A small image captioner, trained from scratch.
Model: 48-pixel images, encoder moe expert_choice, encoder num experts 4, decoder width 384.
Training: soap at rate 0.0021, 10400 steps, batches of 128.
Rows from block 6 of the text decoder, named by matrix and row number. Rows with one number belong to one neuron. Each number is 50 + 12 x the weight over its row's rms, rounded and kept within 0 to 99. All counts start at 0. After the name is the row's rms in percent of the matrix's.
# fc1: MLP up (decoder.blocks.6.mlp.fc1.weight, 1536x384), inputs 245-279
# fc2: MLP down (decoder.blocks.6.mlp.fc2.weight, 384x1536, transposed), outputs 245-279
fc1.1290 135:71 55 61 55 84 59 44 68 38 41 60 51 55 55 39 45 33 30 48 56 36 42 39 34 63 32 56 46 80 67 29 54 74 54 58
fc2.1290 134:40 72 40 62 77 43 46 59 28 51 42 33 70 42 55 59 43 38 54 49 50 42 38 43 55 43 61 60 64 99 44 69 71 53 60
fc1.1291 102:59 43 67 60 34 51 58 37 61 59 65 60 40 86 13 52 51 45 52 47 30 58 46 61 58 58 35 38 41 26 50 51 48 40 20
fc2.1291 089:48 81 43 62 66 29 45 63 39 43 45 37 71 45 87 53 58 41 44 54 35 49 32 48 53 38 66 60 61 83 48 65 56 57 63
fc1.1292 101:69 72 65 57 81 54 46 59 40 45 57 40 67 51 66 55 38 37 44 55 22 45 35 45 65 37 61 58 73 53 30 45 60 61 69
fc2.1292 105:38 77 48 69 80 47 44 61 35 51 39 31 66 33 75 53 45 44 50 47 46 39 31 36 43 44 59 61 62 97 46 64 70 53 59
fc1.1293 102:61 54 67 67 38 51 52 44 64 59 60 65 38 78 12 61 47 41 58 43 23 51 45 61 60 59 34 38 50 38 41 52 51 34 23
fc2.1293 114:56 54 59 56 75 32 48 53 32 33 62 37 67 76 87 42 61 41 32 53 37 53 30 39 60 32 58 55 64 58 30 42 46 65 56
fc1.1294 088:69 30 70 57 63 50 50 52 45 39 61 62 43 59 23 50 45 38 45 47 40 55 43 41 78 44 56 51 50 49 42 47 49 58 46
fc2.1294 080:43 73 41 64 68 32 46 65 47 43 45 32 66 39 85 57 54 43 44 51 34 46 32 51 51 38 67 61 64 91 48 63 50 56 63
fc1.1295 107:63 49 65 68 45 52 52 41 65 58 62 66 37 73 13 61 48 40 56 45 20 50 45 58 65 57 39 40 49 41 41 51 51 36 27
fc2.1295 113:57 54 59 53 76 29 50 52 36 36 66 40 64 74 84 42 57 43 32 54 37 54 32 40 63 30 58 51 61 59 30 42 51 66 56
fc1.1296 101:50 43 66 54 27 52 63 46 62 62 59 56 44 83 14 53 47 52 52 46 34 61 53 64 57 55 35 42 43 22 49 47 41 34 22
fc2.1296 079:47 79 45 64 70 39 44 61 42 38 47 30 68 37 93 50 55 44 45 51 34 45 33 41 51 36 63 68 65 85 44 59 51 55 64
fc1.1297 103:34 51 38 27 25 55 64 44 83 59 55 61 58 22 51 52 64 53 74 61 67 49 80 67 41 53 38 54 46 38 45 50 26 34 50
fc2.1297 120:49 60 80 48 61 56 46 49 40 31 55 31 52 65 82 34 54 61 31 53 46 48 34 36 49 41 38 55 59 22 42 28 64 58 55
fc1.1298 098:63 43 67 54 40 48 56 38 55 55 68 55 46 92 22 47 52 47 39 49 26 55 50 66 64 57 43 44 42 26 46 44 45 46 23
fc2.1298 084:72 72 63 39 59 36 44 46 39 35 65 37 72 47 99 50 64 42 38 52 46 55 30 53 44 38 54 52 63 83 41 47 35 58 61
fc1.1299 100:53 44 52 49 37 64 56 50 68 46 48 85 39 31 46 62 45 44 66 47 47 58 44 67 54 33 44 58 51 39 37 52 04 37 50
fc2.1299 106:61 55 72 56 53 50 55 45 41 59 62 51 54 77 31 54 40 53 36 50 21 38 38 41 55 51 40 53 53 34 27 26 59 48 47
fc1.1300 100:49 43 51 55 21 54 65 42 76 70 60 69 47 61 20 61 46 52 59 46 49 48 51 73 47 52 39 45 48 43 46 43 39 34 27
fc2.1300 084:48 71 48 68 70 33 45 63 37 38 48 36 63 50 88 51 56 41 41 52 34 47 30 46 57 30 61 66 62 75 42 62 53 56 63
fc1.1301 086:61 47 41 33 56 45 38 56 30 36 32 45 50 23 80 51 68 49 45 55 77 63 55 49 44 49 73 53 44 53 62 62 30 54 79
fc2.1301 091:70 41 68 49 44 62 53 46 43 41 66 50 57 79 46 41 48 52 37 51 39 42 46 41 49 50 33 51 51 28 30 29 57 49 56
fc1.1302 099:43 38 58 46 16 53 69 42 70 70 59 64 43 68 16 54 49 56 55 48 39 50 58 71 41 51 30 41 45 40 51 46 44 35 20
fc2.1302 109:57 60 73 65 77 48 43 56 30 34 63 25 63 75 78 40 53 53 32 52 34 44 31 26 55 38 54 68 66 51 24 40 52 59 57
fc1.1303 106:58 45 69 57 29 48 59 47 62 65 60 57 44 82 16 58 43 44 57 43 28 57 45 64 60 55 35 39 43 27 45 45 44 37 19
fc2.1303 116:57 63 68 55 72 41 46 56 32 31 61 34 70 71 88 39 53 44 34 48 33 49 33 35 57 37 56 65 66 59 28 38 45 60 54
fc1.1304 096:69 67 71 64 80 50 46 56 39 49 60 40 61 59 67 48 35 36 40 51 23 45 30 41 69 36 58 56 66 46 35 38 64 63 60
fc2.1304 109:36 79 49 68 77 50 48 61 34 51 39 30 66 33 72 55 45 45 50 48 48 39 33 36 44 45 57 61 62 99 43 64 68 53 59
fc1.1305 117:36 26 47 42 11 49 62 42 72 56 42 59 37 61 29 46 66 64 57 46 75 63 57 72 31 54 31 42 30 40 66 56 37 40 34
fc2.1305 090:54 69 46 64 62 42 51 59 50 51 58 35 54 40 63 47 55 57 43 62 33 43 33 48 74 46 55 62 50 64 44 59 64 51 63
fc1.1306 088:52 36 45 58 34 55 59 61 72 70 41 60 32 51 12 62 33 49 62 49 61 44 53 52 39 53 20 46 53 53 55 41 69 27 22
fc2.1306 107:17 99 40 54 56 34 56 54 43 62 58 37 61 43 81 50 54 52 55 61 31 42 60 50 75 47 48 61 50 74 49 57 51 55 59
fc1.1307 087:64 30 52 43 37 47 57 44 55 48 52 66 47 72 20 43 46 48 39 54 46 52 56 61 72 48 43 50 32 32 39 42 48 51 41
fc2.1307 089:43 42 19 57 68 32 44 54 28 42 36 47 65 44 50 49 40 32 53 57 67 49 40 41 47 34 64 44 56 90 52 72 66 63 61
fc1.1308 084:59 16 52 48 55 54 41 43 34 35 53 56 56 48 48 48 60 48 41 46 56 59 51 50 62 48 67 58 35 41 44 42 33 62 57
fc2.1308 100:37 45 44 41 76 26 48 44 30 43 53 47 67 64 42 43 51 39 41 59 77 51 50 39 56 41 53 40 69 66 37 58 67 65 60
fc1.1309 121:56 54 51 55 75 59 49 60 50 45 47 51 55 35 52 41 34 29 53 61 41 31 50 36 40 39 55 43 78 79 45 51 72 43 60
fc2.1309 141:32 92 44 54 78 45 48 59 30 57 47 32 64 45 51 52 39 45 48 52 32 38 52 38 75 51 54 57 61 96 37 59 71 53 56
fc1.1310 103:55 31 58 69 42 55 54 35 60 60 67 71 37 80 06 55 44 45 51 48 24 50 49 55 63 56 34 48 43 45 43 39 54 38 19
fc2.1310 109:38 68 51 55 73 18 51 48 32 40 64 44 78 67 55 47 47 40 43 58 44 40 44 45 65 38 62 52 63 87 42 61 65 60 56
fc1.1311 108:61 25 38 57 35 52 54 50 61 64 43 77 44 52 34 56 36 41 58 61 70 50 38 72 17 53 31 47 51 53 50 41 68 30 42
fc2.1311 094:41 88 45 67 60 41 46 64 43 52 49 38 65 43 80 54 54 48 50 51 29 46 42 44 65 43 58 70 55 80 46 65 53 50 56
fc1.1312 105:60 44 69 58 33 47 58 44 60 62 63 57 44 85 17 57 45 42 55 45 27 57 47 66 64 58 38 39 43 26 44 45 45 40 21
fc2.1312 109:59 61 68 56 72 40 47 55 33 31 65 33 70 72 89 39 56 42 33 50 34 50 32 35 56 36 55 62 67 60 31 40 43 60 55
fc1.1313 133:52 60 50 56 85 49 40 53 38 42 62 45 63 42 65 37 42 32 42 58 43 34 52 37 43 50 62 49 74 76 44 49 70 53 64
fc2.1313 135:34 78 45 58 82 46 41 58 29 54 40 35 70 41 50 53 35 39 47 48 44 41 44 38 64 42 59 51 65 99 42 65 76 53 59
fc1.1314 086:58 44 43 45 68 54 42 54 22 31 52 43 60 29 74 49 59 45 44 54 56 56 52 41 61 51 75 64 42 53 52 50 33 61 74
fc2.1314 096:35 63 59 38 60 40 56 45 26 52 61 46 72 72 38 44 42 42 43 60 54 42 54 33 61 46 40 48 61 60 25 45 77 65 44
fc1.1315 110:45 40 55 55 23 54 58 40 82 66 62 82 41 58 16 71 54 57 63 46 40 50 63 66 54 56 35 53 42 39 48 55 29 36 23
fc2.1315 116:58 58 73 50 63 42 54 46 35 34 64 38 61 82 72 41 54 49 34 56 37 41 32 41 50 31 43 61 53 36 27 35 60 56 57
fc1.1316 098:54 46 66 55 30 50 60 49 62 64 57 56 46 83 15 60 41 50 51 43 29 57 52 67 57 58 36 42 46 24 47 45 42 32 23
fc2.1316 080:54 79 53 65 68 41 45 56 36 36 56 28 71 40 99 48 58 42 39 50 30 47 28 42 46 37 60 66 65 85 39 52 45 56 65
fc1.1317 093:39 50 39 33 37 46 47 52 61 52 35 63 54 06 70 60 61 59 69 54 85 56 66 62 37 46 55 44 53 49 47 58 17 49 69
fc2.1317 110:57 52 84 48 50 59 49 50 42 36 51 39 46 65 68 40 50 58 31 53 42 53 38 37 46 45 34 46 58 08 35 20 71 53 55
fc1.1318 104:62 44 70 59 37 48 55 44 59 61 65 58 43 87 18 57 46 40 55 45 25 57 46 64 67 57 39 40 43 27 42 45 46 40 21
fc2.1318 096:56 68 66 56 70 33 44 55 33 33 64 37 71 69 93 43 57 45 32 55 39 52 28 41 55 32 57 60 68 68 35 43 43 60 56
fc1.1319 099:61 42 61 69 39 52 47 45 62 55 64 63 39 75 28 57 40 45 54 46 22 52 38 65 50 44 38 42 56 36 41 48 46 35 31
fc2.1319 117:51 66 66 62 75 38 53 53 30 40 63 29 73 67 77 44 54 44 36 50 34 46 37 32 65 43 51 64 64 71 26 42 51 62 51
fc1.1320 111:46 30 47 34 10 48 53 44 76 56 45 63 33 63 35 49 71 60 55 48 81 70 55 72 36 53 38 39 34 28 58 62 30 37 43
fc2.1320 089:62 66 67 51 52 44 58 54 64 67 60 48 45 72 11 63 41 53 49 46 10 46 43 47 78 59 45 58 50 44 37 31 58 37 41
fc1.1321 101:72 38 68 55 49 50 52 38 53 53 66 60 45 88 24 49 51 44 43 51 25 52 47 56 76 52 43 50 47 31 40 44 50 46 28
fc2.1321 078:47 75 43 52 62 34 45 63 50 49 44 41 59 33 85 60 56 45 46 48 43 48 35 55 49 39 67 57 58 82 57 67 41 50 61
fc1.1322 100:42 41 47 37 17 55 59 40 89 67 59 81 45 43 29 70 65 57 69 50 55 56 72 71 53 59 30 52 43 33 51 59 17 29 34
fc2.1322 110:61 57 72 51 58 50 57 46 34 35 64 38 60 79 68 41 50 49 31 54 36 41 33 40 51 36 40 59 51 35 30 32 64 56 60
fc1.1323 122:65 67 66 56 84 53 46 60 40 43 53 38 68 50 68 50 36 37 43 55 24 43 38 43 62 35 64 55 73 56 33 42 63 60 72
fc2.1323 125:39 76 49 68 82 50 47 59 35 52 42 28 64 31 68 54 40 44 51 45 46 37 34 35 44 46 57 60 61 99 42 62 69 52 58
fc1.1324 099:69 44 61 61 69 57 48 55 48 52 57 53 49 52 27 47 34 30 45 61 29 41 46 38 53 35 40 46 76 56 30 40 83 41 48
fc2.1324 117:34 83 50 64 76 48 50 60 34 53 42 26 67 36 68 56 43 45 52 48 40 40 44 37 56 45 60 62 62 95 42 63 65 53 55
fc1.1325 075:66 24 58 39 57 53 37 45 35 38 61 67 51 36 47 66 68 46 45 44 56 58 51 56 62 49 69 52 43 41 42 47 31 54 59
fc2.1325 103:54 48 47 32 73 32 45 50 23 27 52 39 69 78 67 37 56 36 38 55 61 53 42 36 44 42 59 47 59 72 34 51 62 70 58
fc1.1326 096:37 51 56 57 32 51 59 44 86 65 58 71 37 65 01 56 53 53 67 48 39 47 60 61 52 60 29 41 39 55 61 50 49 41 18
fc2.1326 100:43 59 51 62 70 29 49 49 43 36 57 43 61 56 99 37 59 48 35 58 51 47 31 58 49 31 57 48 59 59 50 58 43 62 67
fc1.1327 083:47 48 43 30 46 48 53 37 64 61 48 74 53 15 63 63 64 53 71 55 67 58 75 65 53 59 55 48 54 57 44 61 19 50 57
fc2.1327 106:64 53 74 54 55 52 54 48 38 37 62 39 61 80 67 40 50 51 30 52 36 43 36 39 46 41 39 54 54 31 31 29 65 54 59
fc1.1328 105:62 44 69 60 37 49 56 43 58 60 63 59 42 86 16 56 45 42 53 46 24 57 47 63 66 57 39 40 44 29 43 46 48 39 22
fc2.1328 102:58 66 67 54 71 34 45 55 34 33 65 35 72 68 91 43 57 45 32 53 37 53 29 39 55 33 58 60 69 65 34 41 43 59 55
fc1.1329 123:59 48 59 54 82 55 37 58 33 37 59 40 61 45 78 33 39 41 35 59 39 41 49 40 61 41 73 55 69 60 39 45 61 60 71
fc2.1329 129:35 73 39 58 75 41 52 59 28 55 43 38 66 41 44 54 36 40 55 52 49 43 48 40 64 44 58 54 63 99 47 68 71 56 58
fc1.1330 107:50 32 48 34 10 48 53 43 72 56 46 65 38 59 39 52 68 60 56 48 86 70 52 74 36 53 40 40 37 29 55 65 26 41 49
fc2.1330 096:68 54 68 52 56 58 52 50 44 47 63 43 53 77 30 49 43 58 43 51 13 44 47 39 74 48 40 62 53 38 31 22 62 39 44
fc1.1331 098:57 37 52 44 44 41 48 42 44 53 51 55 57 74 48 48 43 61 31 51 48 47 51 58 64 56 50 62 32 29 48 35 52 55 43
fc2.1331 100:46 34 16 44 54 42 46 47 42 51 31 57 58 33 39 56 47 35 66 54 78 56 48 54 36 47 64 43 50 87 65 80 54 62 52
fc1.1332 095:56 49 66 55 31 50 57 48 60 61 58 55 46 84 19 59 41 52 48 43 23 56 50 64 59 55 36 44 46 23 47 44 42 34 22
fc2.1332 079:52 79 51 65 68 41 44 58 39 37 53 28 70 36 98 48 58 44 42 49 33 47 31 42 46 36 60 64 64 83 41 55 48 54 64